{"model": "sound classifier", "input": "mfcc", "win_length": 512, "arch": "ecapa_tdnn", "depths": [16], "weight_decay": 0.0}
Rows from block 8 of a small sound classifier, named by matrix and row number. Each number is 128 + 24 x the weight over its row's rms, rounded and kept within 0 to 255. All counts start at 0.
After each channel's rows are labels from the 100 clips, of 14976, where the channel reaches its highest value: "top examples" is what is common among them. Only what is clearly more common there than usual is listed. The data: synthetic speech, music and everyday sounds put through simulated rooms and audio effects.
# c30: last pointwise conv (model.blocks.8.c3.0.weight, 384x384x1), inputs 0-191

c30.280 [ 97 117 124 149 132 129 108  95 140 137 134 207 161 139 100 137 122 105 109  88 143 142  81  94 145 125 129 124 137 127 104 188 130 136 106 133 134 113 136 122 139 109 105  92 104  99 103 111 118 134 145 103 132 101 153 111 134 147  98 163 140 177 120 102 174 162 127  83 155 147 129 130 137  95 138 139 147 129 132 120 161 183 230 105  85  98 157 115 113 138 170 100  96 136 147 109 148 129  97 140 139 133 116 126 116 126 123 145 110 120 133 150 104 130 117 123 153 142 134 120 138 134 127 141 131 132 153 116 129 129 126 139 116 149 140 120 106 113 145 124 121 139 125 130 137 130 146 129 142 126 130 137 122 132 142 106 143 135 117  97 143 138 150 107 111 125  88 129 122 154 131 125 139 134 117 138 129 128 150 105 122 139 146 114 131 145 132 163 131 135 134 116]
top examples: band; dry

c30.82 [151  59 100 134  93 104 144 101 140 125 106 105 116 192 116 130 140  98 100 103 136 133  92 122  76 121 143 152  93 130 167 119 145  84 148 140 125 101 102 143 146  95 119 124 104 127  98  92  98 158 131 127 130  98 121 109 131 138 147 142 138 128 134 146 120  87 206 111 146  78 124  88 114 108 120 132 132 151 137 133 135 119 114  93 140 153 135 187 127 142 150 153 124  86 136  97 118 148  80 155 109 118  99 103 106 142 100 168 101 103  93  88  93 111 120  87 109 145 134 109 149 114 146 109  95  91 124 124 146 101 118 142 132 156 201 124 133  94 130  94 106 135  88  98 101  83 153 154 141 118  93 139 119  91 143 110 182 133 152 114 119 131 101 115 110  81 101 106 101 112 119 115 144 100 131  93 105  94 141  96 100 134 135  95 111 142 103 112 149 149  93  95]
top examples: distance: near; long reverberation; number of effects: 0

c30.33 [200 109 132 121 189 121  62 142 118 127 151 117 155 165 150 115  67 128 130 156 119  91 155  96 129  96  90 103 178 114  85 133  99 194  66  64 122 146 127 102 112 142 155 129 134 100 133 142 115 155 125 107 119 137 110 153 119 124 165 114 128 134 137 152 125 193 169  78 122 149 117 142 133 115 110 110 119 174 152 153 186 145 134 143 100  68 198 165 120 105 196 191 167  20 117 144 136 144 116 121 132 130 132  77 139 110 108 137 125 101  65 108 125 155 147 144 108 125 150 152 130  98 127 126 108 105 118 135 139 135 117 143 127 104 158 117 113 120 136 128 137 112 107  65 149  92 116 117 117  95 118 142 117  96 105 132 143 126 137 104 143 155 127 115 128  73 121 127 111 173 131  66 129 127 111 151 104 147  94 121 119 134 126 116 101 124 115 152 119 109 142 106]
top examples: long reverberation; distance: near; band; reverberation time: 1.2 to 2.4 s

c30.177 [143 173 187 154  99  75  77 186 187 233 151 108 136 137 111 162 107 168  90  93 134 136 102 108 111 105 164 117 106 100 137 163 118  95  69 111 177 125 118 126 102 206  81 121 211 101 195 192  91 121 154 158  79 189 111  92 165 157 148 104 191 126 147  98 130  98 116 110 164 114  95 136 176 132 129 126 198  96 102 127 149 119 160 205  99  87 148 123  94 203 175 101 142 123 184 217 122 144 135 154 114 128 145 125 144 142 152 171 152 142 132 130 158 162 152 143 128 144 132 138 124 145 140 130 155 107 132 145 123 143 147 157 130 182 160 139 146 153 127 139 143 172 150 113 130 120 168 151 156 110 113 138 145 112 165 172 156 142 125 144 122 136 119 132 151  96 139 120 138 131 141 123 161 103 145 123 153 151 174 145 147 127 136 151 118 125 124 118 141 158 134 140]
top examples: short reverberation; reverberation time: 0.3 to 0.6 s; everyday sound

c30.120 [ 99  84 117 120 148 167 119 112 112 108 128 177 119 150 130 117 150  78 137 155 129 176 139 130 142 159 109 154 143 144  96 149 200 156 140 146 125 141 127 138 144 110 156 153  91 202  95  93 124 152 116 105 166  90 145 154 116 110  95 163 109 153 114 153 161 148 183 109 141 148 171 126 114 128 119 124 113 147 184 151 117 121 112  92 165 153 110 173 167 120 137 161 147  65 115 110 129 119 102 128 124 122 108  95 110 124 107 156  89  94 115  98  93 130 116 126 113 132 128 119 133 137 130 141 110 106 139 113 169  99 108 132 174 133 155 120 165  83 139  93 107 126  79  98 127  87 133 137 138 157 115 136 100 102 128  99 162 124 143  83 130 123 137  93  83  83  95 137  86 119 140 126 132  99 111 122 105 108 131  88 158 129 125  89 129 132 118 129 135 141 174  84]
top examples: distance: near; long reverberation; reverberation time: 1.2 to 2.4 s; everyday sound

c30.215 [114 110 144 173 114 107 125 115 148 158 164 135 116 128  90 189 106 112  75 120 165  98  99 119 105 159 118 168 137 129 119 151 143 116 137 121 125  97 146 120 164 123  98 148 152 153 110 113  75 131 179 107 141 106 138  73 126 183 107  95 142 133 131 131 118 115 113 123 118 116 121 147 140 125 186 196  94 105 133 123 108 112 107 112 157 139 107 111 144 155 148 128 112 100 145 116 140 210 138 133 162 199 126 114 169 201 117 156 117 132 130 114 115 159 112 131 122 137 209 147 208 130 219 164 108 130 130 142 116 136 133 127 114 142 153 141 149 112 142 128 136 126 113 138 227 118 133 188 146 120 157 139 127 130 141 114 150 199 122 141 125 213 128 123 149 109 116 173 127 181 146 121 141 125 151 143 117 139 132 114 111 209 141 129 174 145 126 194 150 127 121 130]
top examples: reverberation time: 0.15 to 0.3 s

c30.374 [137 127 170 183 125  61  76 175 181 221 171 118 133 123 112 174  76 131  91 121 164 143 106 128 133 122 160 169 132 123 133 176  99 124  71 105 165 122 127 143 119 192  93 107 203  99 160 155  82 138 175 148 103 159 128  99 163 213 151 129 187 123 152 116 122 121 126  98 161 122  83 122 182 112 142 150 185 122 134 124 154 127 146 179 111 102 145 140 121 178 196 143 144 131 173 190 130 124 117 176 132 121 151 128 153 138 148 177 154 141 116 144 163 169 167 124 134 125 121 154 126 125 146 137 136 115 114 140 138 149 156 135 136 197 153 145 146 155 132 140 152 163 149  73 134 142 189 133 180 121 134 127 155 103 172 152 161 131 114 147 136 131 111 140 162  88 123 133 147 126 116 137 177  91 157 126 148 166 197 154 134 115 130 157 105 138 134 130 158 176 133 147]
top examples: everyday sound; dry

c30.124 [131  65 122  92 100 102 210 118 125 131 103 133  96 136 122 111 175  94 121 114 100 143 117 222  87 107 139 132 129 181 151 130 118  94 171 183 113 129 101 232 159 116 106 102 105 145  98  94 123 125 104 201 145 108 154 103 140 111 143 174 138  90 119 111  90  98 133 164 109  87 131  95 127 115 106  95 137 110 122 119  87 115 128 111 238 205  80 139 144 117 104 134 142 103 123 103 125 108 134 128 113 106 103 127 116 110 123 117 119 111 143 120 115 122 116 107 120 147 119 108 129 120 108 115 134 105 128 105 114 122 116 130 111 135 111 109 142 123 130 119 120 123 121 127 107  95 124 125 144 113  75 119 112 110 140 130 116 123 154 146 120 100 133 119  95 126 132  88 122 109 111 132 144 126 106 144 124 101 145 114 138 140 140 118 150 139 145 103 158 147 124 110]
top examples: distance: near; everyday sound

c30.92 [132 131 137 116 138 111 110 137 138 147  97 139 108 103  94 133  87 138 113 122 109 101 122 156  97 133 152 153 142 108 120  98  89 146 113 138 145 125 108 143 117 140 121 116 143 116 138 151 128 104 107 135  90 139 151 126 143 128 108 140 137 115 132 107 145 145 108 110 139 114 140  82 151 100 104 110 157 137 150  95  85 126 113 140 129 128 117  96 101 135  94 129 107 120 149 137 126 117 113 186  98 117 160 119 193 129 155 163 167 167 124 121 182 102 192  75 123 112 100 178  93 119 108  79 142 105 115 152 138 157 166 109 133 201 152 148 152 170 123 160 180 183 155  98  94 129 194 131 195 131  84 118 168 130 181 156 157 106  88 126 126  89 116 134 173  93 130  89 150  98 125 134 194 118 162 121 170 188 194 177 133 102 123 155  75 117 123  88 162 176 140 150]
top examples: short reverberation; reverberation time: 0.3 to 0.6 s; everyday sound

c30.318 [ 92 113 121 119 154  67 156 135 125 117  99 187 177 131  41 123 162 126  88  62 123 132  52 125 157 122 123  94 161 174 122 201 181 170 142 155 127  85 120 150 174 136  27  80 111 158 126 130 133 124 116 138 181 125 165  58 122 122 107 154 114 206 127  60 158 172 100 132 141 151 103 158 130  52 128 116 131 148 153 112 189 177 161 120 133 141 177 100 172 122 214  79 103 155 130 129 135 116 101 127 125 110 122 129 114 112 111 133 121 109  87 122 111 126 130 117 119 129 123 122 129  89 123 128 108 144  94 105 124 123 112 145 106 145 143 108 101 107 124 118 116 122 110  86 116  92 134 126 133  95 125 133 100 135 137  84 127 131 157  90 127 118 123  82 103 101  85 118 102 117 130  78 148 115 111 149 116 111 142 121 133 127 137 115 141 135 139 126 146 141 124  94]
top examples: distance: near; long reverberation; reverberation time: 1.2 to 2.4 s

c30.104 [122 111 103 121 147 114  96  80 131  96 122 152 131  92 119 107  98 118 119 156 132 105 114 123 111 158 142 153 165 104 100 102  87 148 100 137 113 111 118 116 122  75 130  92  86 125  99 118 102 110 131 112 100  86 157 135 133 136 109 157 114 108  97 137 122 140 135 103 148  97 127 125 111 116 107 116 146 135 167 105 116 119 101  97 132 120 130 111 111 128 107 146 109 108 134  92 134 145 137 171 126 152 124 115 127 147 170 132 130 182 115 118 135 110 116  75 121 106 148 112 138 118 148 129 176 143 150 159 151 107 188  94 150 161 121 174 150 140 127 152 109 169 172 131 160 139 156 137 172 151 134 120 183 121 167  99 136 148  80 138 132 149 120 141 156  93 108 137 180 144 125 154 144 127 156 131 162 117 158 130 119 137 125 170 130  85 133 150 154 167 165 160]
top examples: long reverberation; reverberation time: 0.6 to 1.2 s; far; speech

c30.153 [142 116 175 191 113  98  77 162 202 223 191 119 131 126 116 190  71 141  97 105 177 143 106 131 129 131 158 153 115 120 135 179 123 118  78 101 169 116 137 146 135 170  88 113 198 112 149 150  77 116 178 158  90 173 134  79 173 214 153 127 199 131 145  61 120  99 115 104 172 130 121 143 184 110 149 164 171  83 109 122 149 110 155 178 101  90 150 117 129 197 183 111 144 119 196 167 115 130 119 173 129 129 144 116 145 143 143 173 141 142 122 129 145 164 146 124 124 131 133 140 129 131 138 135 142 123 109 147 131 158 145 149 131 186 160 141 149 147 121 136 151 169 138  65 136 125 188 141 170 110 140 128 149 107 160 150 169 148 104 131 122 136 126 122 153  73 135 141 142 129 133 106 167  87 139  98 153 163 181 139 142 129 127 139 120 129 126 128 151 176 122 125]
top examples: everyday sound; reverberation time: 0.15 to 0.3 s; number of effects: 0

c30.233 [160  84  97 112 133 163  90 105 118  94 156 111 134 182 140 106 103  79 132 151 118 186 157 100 159  60  96 138 156 116  91 119 158 152  96  77 107 155 108 100 118 102 146 186  93  91  99  91 144 154 114 112 126  78  77 140 119 112 151 122 111 167 129 153 111 144 192  94 118 165 182 145 103 143 120 132 110 130 131 180 150 135 145  84  99  89 144 187 117 130 148 171 149  76 122 102 124 140  92 105 125 104  95  67  97 113  87 146  93  99 123  68  92 114 105 126  91 131 131 114 144 132 130 116  93  82 138 114 155 112 112 149 146 115 168 109 129  82 124  98 107 113  86  66 126  71 118 130 119 124 124 136  88  81 112 135 145 106 140 111 114 121 110  72  90  59 136 108  76 138 139 103 118  69 108 100  86 100 108  91 165 131 141  97  88 125 132 118 117 122 131  66]
top examples: long reverberation; distance: near; reverberation time: 1.2 to 2.4 s; band

c30.294 [111 119 150 121  85  85  95 125 158 136  84 137 124 147 122 125  93 115 107 129 127 148 118 135 122 134 150 135  98 112 139 117 102 102  90  93 143 137 116 140 108 129 128 129 102  90 119 121 108 160 113 160  83 110 130 115 166 128 133 117 153 121  98 141 125 104 149  94 162 116 111 112 144 122  85  90 173 113 103 138 130 100 145 132 102 107 125 161 111 152 127 132 133 169 164 121  99 106 120 147 107  94 108 130  99 114 130 161 112 139 131 118 115 121  93 123 101 105 100 103  93 126  99  91 132 119 113 139 134  94 140 126 149 156 139 154 133 116 113 132 100 144 121 160 115 137 153  94 153 148 120 102 134 106 142 112 152  95 134 121 109 104 108 141 131 135 107 104 137  91 137 138 134 106 146 135 136  88 158 113 137 101  94 135 112 102 120 103 135 126 121 145]
top examples: band; telephone band

c30.54 [134 109 127 142 117 129 112 115 140 126 158  97 145 124 120 154  99 131 121 111 146 148 131 111 139 114 152 120 127 115 120 131 116 125 119 104 131 130 127 113 125 120 112 162 135 112 112 109 128 129 135 117 132 119  90 100 130 143 127  81 134 143  77 104 140 121  99 126 140 139 142 120 129 140 141 147 114 133 131 129 145 134 130 120 122 119 132 111 109 149 122 104 118 107 136 111 157 168 125 137 171 178  99 112 157 179 116 145 107 106 145 144  98 128 102 119 146 191 187 127 204 129 178 183 120 140 137 116 134 158 127  96 143 151 136 137 140 105 152 109 152 130 111 125 167 118 144 183 137 137 162 164 131 129 145 125 130 192 126 122 153 186 134 129 123 126 113 158 110 174 135 129 138 154 127 141 118 132 144  95 148 193 178 109 140 202 183 173 138 120 141 129]
top examples: dry; band

c30.375 [101  74 106 117 118 108 120  97 117 112  95  88 122 115  97 105 119  83  97 100 112 120  88 114 133  69 115 150 134 114  92 120 114 123 123 111 117 113 107 121 130  98  82  88  94 113  94  87 109 107 107  94 139  95  90 106 113 105 132 105 110 133  88  95 106 137 105  95 117 110  96 113 108 101 121 112 117 116 123 116 144 146  99  91 127 132 116 111 113 110 136  95 131 145 117  94 144 119 101 114  90 109  80 136  86 103  78 127  76  91 130 118  63  96  91 125 124 130  99 101 110 112 111 113  83 114 129  94 158  89  97 129 165 112 120 111 123  66 127  81  81 100  59 147 115 129 107  97 114 165  94 129  85 115 119 117 125 102 124 136 119 109 128 147  78 117 114  84  75 109 123 142 132 127 113 147  82  81 113  69 152 131 129  75 110 120 126  93 130 117 130 134]
top examples: drums; number of effects: 0

c30.189 [131 131 128 142  98 117 112 131 141 128 141 100 126 139 143 126 105 120 137  96 159 142 150 115 114  88 121 119  96 126 137 124 116  83 119  93 143 140 154 118 127 126 127 150 113  99 121 119 118 163 142 126 131 120  99 103 145 121 155  90 136 144 114 136  94 104 136 131 149 115 128 143 135 141 131 133 127  97  92 150 128 123 132 111 110 106 136 153 132 127 120 104 139 165 134 114 161 152 118 104 169 150 102 146 121 159 101 126 105 114 148 166 107 143 112 120 151 156 164 118 147 138 155 174 112 142 142 102 129 130 104 128 122 122 126 105 120  91 142 100 116 119  99 151 160 151 114 146 111 142 160 161 100 148 122 125 130 157 114 143 170 167 157 118 105 146 153 155  94 153 134 136 133 160 104 168 104 101 108 108 156 150 159 106 124 154 151 156 126 109 132 114]
top examples: short reverberation; reverberation time: 0.15 to 0.3 s

c30.41 [199 123 126 163 148 133 138 132 136 137 175 153 151 143 161 136 145 129 144 148 173 121 148 163 131 118 134 109 170 181 137 197 123 167 142 131 134 147 159 155 176 130 132 159 127 121 126 133 124 141 163 156 183 133 127 126 148 172 185 133 132 161 110 146 135 164 137 112 159 155 123 157 128 128 132 130 125 165 145 172 191 176 173 124 140 125 192 151 178 132 191 151 180 159 141 127 138 141 109 118 182 143 116 103 100 140 106 150 119 114 120 129 124 139 114 143 124 126 172 125 137 126 156 186  96 165 116 119 142 112 122 107 139 131 133 122  95 123 137 117 112 127 108 109 176 128 112 121 108 137 189 135 121 125 131 107 152 145 128  98 121 160 141 115 111  96 119 179 104 165 143 113 148 119 121 141 104 101 111 121 164 146 142 116 106 129 136 173 108 102 135 110]
top examples: short reverberation; reverberation time: 0.15 to 0.3 s

c30.310 [123 131 142 142 126 141 151 145 134 126 154 131 130 135 135 144 142 127 136 136 158 149 103 144 132 139 107 124 142 143 114 143 142 136 159 148 145 141 165 154 167 135 126 144 118 159 114 118 131 117 142 130 152 123 120 133 148 134 127 107 140 140 126 139 142 119 131 121 149 117 130 145 139 109 150 152 109 143 135 155 140 133 127 118 157 157 133 135 170 132 140 142 162 167 141 116 153 160 123 129 196 174 140 132 130 159 121 133 106 124 127 160 105 138 108 149 159 166 171 128 176 117 164 162 130 178 136 136 144 145 121 142 150 123 151 137 115 110 138 137 137 122 125 135 172 141 109 157 125 136 175 172 121 163 134 125 148 176 129 137 167 166 156 138 113 128 143 166 126 171 131 138 138 163 132 151 119 109 116 110 130 185 161 116 150 166 164 162 140 132 132 139]
top examples: reverberation time: 0.15 to 0.3 s; dry

c30.24 [119 127 133 128 114 103 153 133 132 136 140 184 153 144 119 134 145 121 102  95 140 142  89 156 129 118 109 128 132 179 107 203 150 104 150 151 134 124 141 183 217 128  87 107 105 160 117 122  77 121 131 150 153 123 132  99 137 120 111 128 132 156 133 104 150 135  79 145 146 109  85 145 141 113 149 141 127 117 101 141 154 156 189 120 157 155 146  99 220 134 185  96 142 157 131 119 150 126 122 115 160 142 132 133 142 125 115 126 113 115 106 151 109 132 112 120 148 150 143 128 134 100 120 152 112 164 118 103 122 151 113 151 131 135 129 121  92 109 133 125 150 114 114 121 144 124 132 128 136 111 168 144 111 160 133  97 129 133 134 150 135 136 144 127 105 129 112 154 105 135 129 125 139 149 123 148 103 132 133 112 134 150 157 114 140 149 161 151 148 144 133 129]
top examples: short reverberation; reverberation time: 0.15 to 0.3 s

c30.141 [ 93 138 120 113 137 101 126 117 128 127  84 158  98  71  94 116 109 130  81 143 102  91  90 132  88 153 127 155 144  89 117 116  81 135 115 150 124  52 105 116  91 121 128  95 110 104 126 133  69 124 105 130  90 112 152 135 128 118  97 145 128 107 118 141 155 135 141 129 126  77 121 119 132 125  97  98 131 140 153  59 100  75 129 124 110 117  98 123  91 123  66 149  88 129 128 112 102  99 160 162 104 108 158 120 141 106 178 100 151 176 119 118 157 113 132  85 108 112  97 133 103 127 110 112 164 104 142 163 150 122 183  85 129 142 112 167 159 184 126 178 122 161 187 130 104 132 137 115 161 147  99 111 165 134 146 141 121 110  81 116 107  94 115 168 167 125 120  97 168 105 113 160 144 133 166 107 188 124 147 152 115  99  96 174 128 108 119  95 135 159 147 167]
top examples: short reverberation; reverberation time: 0.3 to 0.6 s

c30.181 [135 131 131 133  81 139  85 130 155 143 159 101 113 122 120 144  90 119 117  81 149 138 136 105 141 107 154 108 105 118  97 122 133 123  93  80 154 146 136 114 120 135 114 161 135 131 127 126 148 129 131 126  66 118  88 101 144 122 120  95 144 109  97 110 146 105  87 101 174 140 146 116 133 124 137 141 148 109 104 140 114 100 145 126  92  95 108 106 111 159 138  90 133 118 155 122 105 117  87 145 110 119 110 117  98 132 143 157 113 122 112  93 122 121 110 114  90  87 119  99 107 140 132 113 144 107 124 118 116  83 135 119 115 170 139 124 154 114 115 102  97 162 118 101 154 106 175 120 153 106 117  92 141  88 153 123 142 133 101 107  98 132 109  77 128 108 104 119 126 115 143 104 148  75 111  99 151 115 161 111 129 113 100 119 125  84  98 120 137 156 100  91]
top examples: everyday sound; dry

c30.64 [134  92 102  94  81  77 208 103 123 104  92 101 115 135  93  96 177 102  84  87 101 150 104 202  98 104 141 123 109 187 170 117 127  81 194 171 108 108 106 217 173 101  85 117 106 159 103 108 121 123  91 190 151  99 124  73 142 116 131 144 122 119 129 102  76 101 109 182 134  75  86 127 107 126 112 104 134  78 122 128 100  93 131 105 217 214 107 124 167 108 105  91 151 106 117 104 117 107 146 115 118 112 101 109 100 102 132 126 120 110 129 121 121 118 111 127 120 145 118 103 123 129 110 133 146 106 145 120 106 111 119 101 112 132 138 138 157 117 134 118 107 115 125 133 114 113 132 124 142 122 100 126 110 105 143 108 133 117 131 137 121 117 124 144  96 140 125 118 125 119 131 143 141 123 111 122 143  91 149 117 127 130 141 121 166 146 143 117 175 151 107 123]
top examples: distance: near; everyday sound

c30.144 [117 110  81 133 143 134 141  71 112  89 132 181 114  97 133 103 118  97 116 148 126 119  98 106 131 187 135 154 144 112 111 130  70 141 104 160 113  94 120 102 116  74 143 108  76  69  87  97 116 118 126 119  88  62 180 134 118 126 112 172 105 134  73 146 147 136 145 115 164 109 134 114  93 127 108 109 156 147 164 107 113  99 128  79  78 110 104 128 105 116 102 143 118 145 117  81 140 109 145 177 126 118 133 121 131 124 173 132 135 189 112 144 130 126 114  83 142 130 123 113 123 120 107 133 167 134 139 155 160 100 192 101 156 159 123 159 150 151 126 159 119 159 183 130 126 143 143 118 164 157 134 124 176 143 167 106 121 119  61 127 143 123 135 144 153 122 105 134 168 130 133 148 147 152 165 139 161 105 147 130 125 118 134 169 119 126 147 129 156 179 145 156]
top examples: long reverberation; reverberation time: 0.6 to 1.2 s; far; speech

c30.117 [123 172 131 145 127 116 117 114 134 122 146 120 100 133  97 156  99  92 132 111 125 123 139 120  99 140 139 123 132 106 112 112 122  98 134 114 111  96 133 112 122 109  94 177 139 131 108  99 149 106 137 104 165 105 141  88 118 150  88 104 134 100 133  92 147 115  81 146  86 120 125 121 131 146 157 160 101 100 145 114  74  93  82 110 156 140  77  98 115 143  77  81  95  99 139 119 143 224 103 107 144 223 120 112 168 229 113 129 121 108 121 116 116 140 142 145 147 139 185 139 195 115 220 140 108 127 183 121  99 130 106 149  92 109 143 135 129 127 135 123 140 107 121 124 181 119  99 202 115  81 138 158  96 121 127 152 140 222 118 144 142 200 133 125 132 108 111 136 118 183 130  98 142 121 130 141 115 164  97 119  97 187 155 114 160 129 143 165 128 104 121 132]
top examples: dry; band

c30.288 [135 112 146 166 134 150 125 131 150 134 178 118 111 133 128 137 116 108 132 129 172 135 105 142 117 140  76 140 141 141 134 171 130 148 126 115 131 118 169 137 160 136 124 150 118 137 128 118 145 129 165 136 134 119 123 135 146 147 137  99 141 109  98 143 126 125 149 124 155 112 128 122 141 120 154 156  89 146 167 138 106 137 133 116 152 132 103 126 163 143 132 151 136 127 150 126 157 159 128 125 204 178 137 115 140 155 112 131 131 135 134 142 115 168 118 147 145 169 196 130 198 126 165 194 108 182 130 143 143 148 140 120 157 102 147 148 126 116 145 148 131 115 123 141 195 127 101 158 120 146 189 159 130 152 123 113 139 187 134 123 156 191 145 143 140 132 115 198 130 195 128 136 138 178 153 142 120 119 102 117 159 195 169 133 148 181 151 205 128 109 149 151]
top examples: short reverberation; reverberation time: 0.15 to 0.3 s

c30.376 [132 129 141 160 120 138 122 119 152 137 168 140 119 137 122 156 113 113 112 127 178 134 107 130 123 157 100 150 131 140 120 169 141 123 135 133 136 125 159 131 166 124 111 145 114 143 113 110 130 146 158 122 151  98 135 101 144 162 136 109 148 128  93 136 150 123 140 122 138 116 142 129 133 117 157 161  87 147 136 133 115 128 120 107 164 150 110 131 153 143 123 134 132 114 145 108 143 163 124 143 196 176 130 113 164 151 125 143 117 152 135 137 115 169 118 141 157 176 187 138 179 127 173 194 119 174 129 152 153 146 142 131 155 124 160 151 143 118 139 131 151 134 121 125 188 123 115 164 134 142 187 161 149 150 137 119 149 177 136 133 138 193 143 136 140 122 115 198 128 204 128 132 142 162 157 131 126 129 122 122 132 209 169 129 151 191 169 213 134 124 155 152]
top examples: reverberation time: 0.15 to 0.3 s

c30.178 [113 122 147 164  79 152 122 127 146 140 186 106 126 115  98 192 102 123  92  99 170 139 130 123 141 130 126 158 134 114 116 150 162 138 129 105 129 146 150 109 151 132 104 172 149 164 132 122 132  86 173  97 136 124 108  95 130 171 107  73 141 142 115 105 131 116  79 130 121 131 163 149 142  87 169 211 103  94 121 141 117  87  90 118 138 123  98  90 135 150 122  73 138 120 142 129 125 153 118 100 170 156 111 100 169 163 103 125 108 112 127 131  99 174 110 159 137 159 193 156 193 119 172 167 101 142 108 133 130 153 116 113 139 110 125 143 137  97 132 116 135 109 102 126 203 118 105 177 125 122 165 136 121 125 130  94 140 170 124 121 133 198 134 123 115 110 117 172 102 181 145 129 137 144 137 135  92 114 117 106 138 189 140 107 166 164 152 192 141 116 152 124]
top examples: reverberation time: 0.15 to 0.3 s; dry

c30.281 [129 139 132 144 126 127 122 128 139 124 149 108 120 143 108 150  94 117 106 104 165 131 124 148 130 154 112 125 119 127 133 147 134 130 126 122 126 123 155 138 154 117 112 142 125 130 120 115 132 124 152 136 134 123 116 115 147 139 122  91 130 121 110 115 151 118 123 148 154 126 122 133 123 110 149 156  99 134 138 139 108 131 118 116 151 126 112  99 151 137 116 116 136 103 139 117 143 168 122 114 211 182 134 111 168 162 122 126 120 127 134 135 108 149 126 145 142 167 210 135 203 117 175 193 111 166 137 142 139 151 135 132 138 121 146 143 127 121 142 142 147 107 131 134 193 129 104 174 121 123 189 161 129 149 121 135 119 190 140 126 150 189 140 128 140 141 117 194 135 209 129 122 131 167 139 142 106 144 116 126 140 194 161 125 140 192 161 216 137 114 135 141]
top examples: reverberation time: 0.15 to 0.3 s; dry

c30.313 [140  95 123 154 124 113  92 133 146 142 149 154 171 157 108 165  83 126  98  97 157 105 131 115 184 122 129 120 133 122 138 177 163 143 119 125 141 146 133 108 143 125  84 150 141 143 126 125 129 119 159 102 140 126 121  72 143 166 103 103 139 162 112  73 122 129  91 101 135 185 125 156 138 130 163 174 139  95 110 120 150 153 168 125 113 103 162 107 141 149 149  91 104 116 151 129 150 153  99 127 156 155 116 118 154 147 123 138 116 131 146 142 111 142 127 143 159 154 162 143 168 151 156 168 110 132 140 128 121 128 134 108 127 133 131 127 136 120 152 122 128 148 113 117 167 125 136 158 127 133 151 156 132 148 135 122 136 161 102 123 144 164 152 122 146 101 112 163 109 164 137 127 142 138 122 134 117 122 126 115 122 164 156 117 129 163 144 174 123 129 160 137]
top examples: dry; band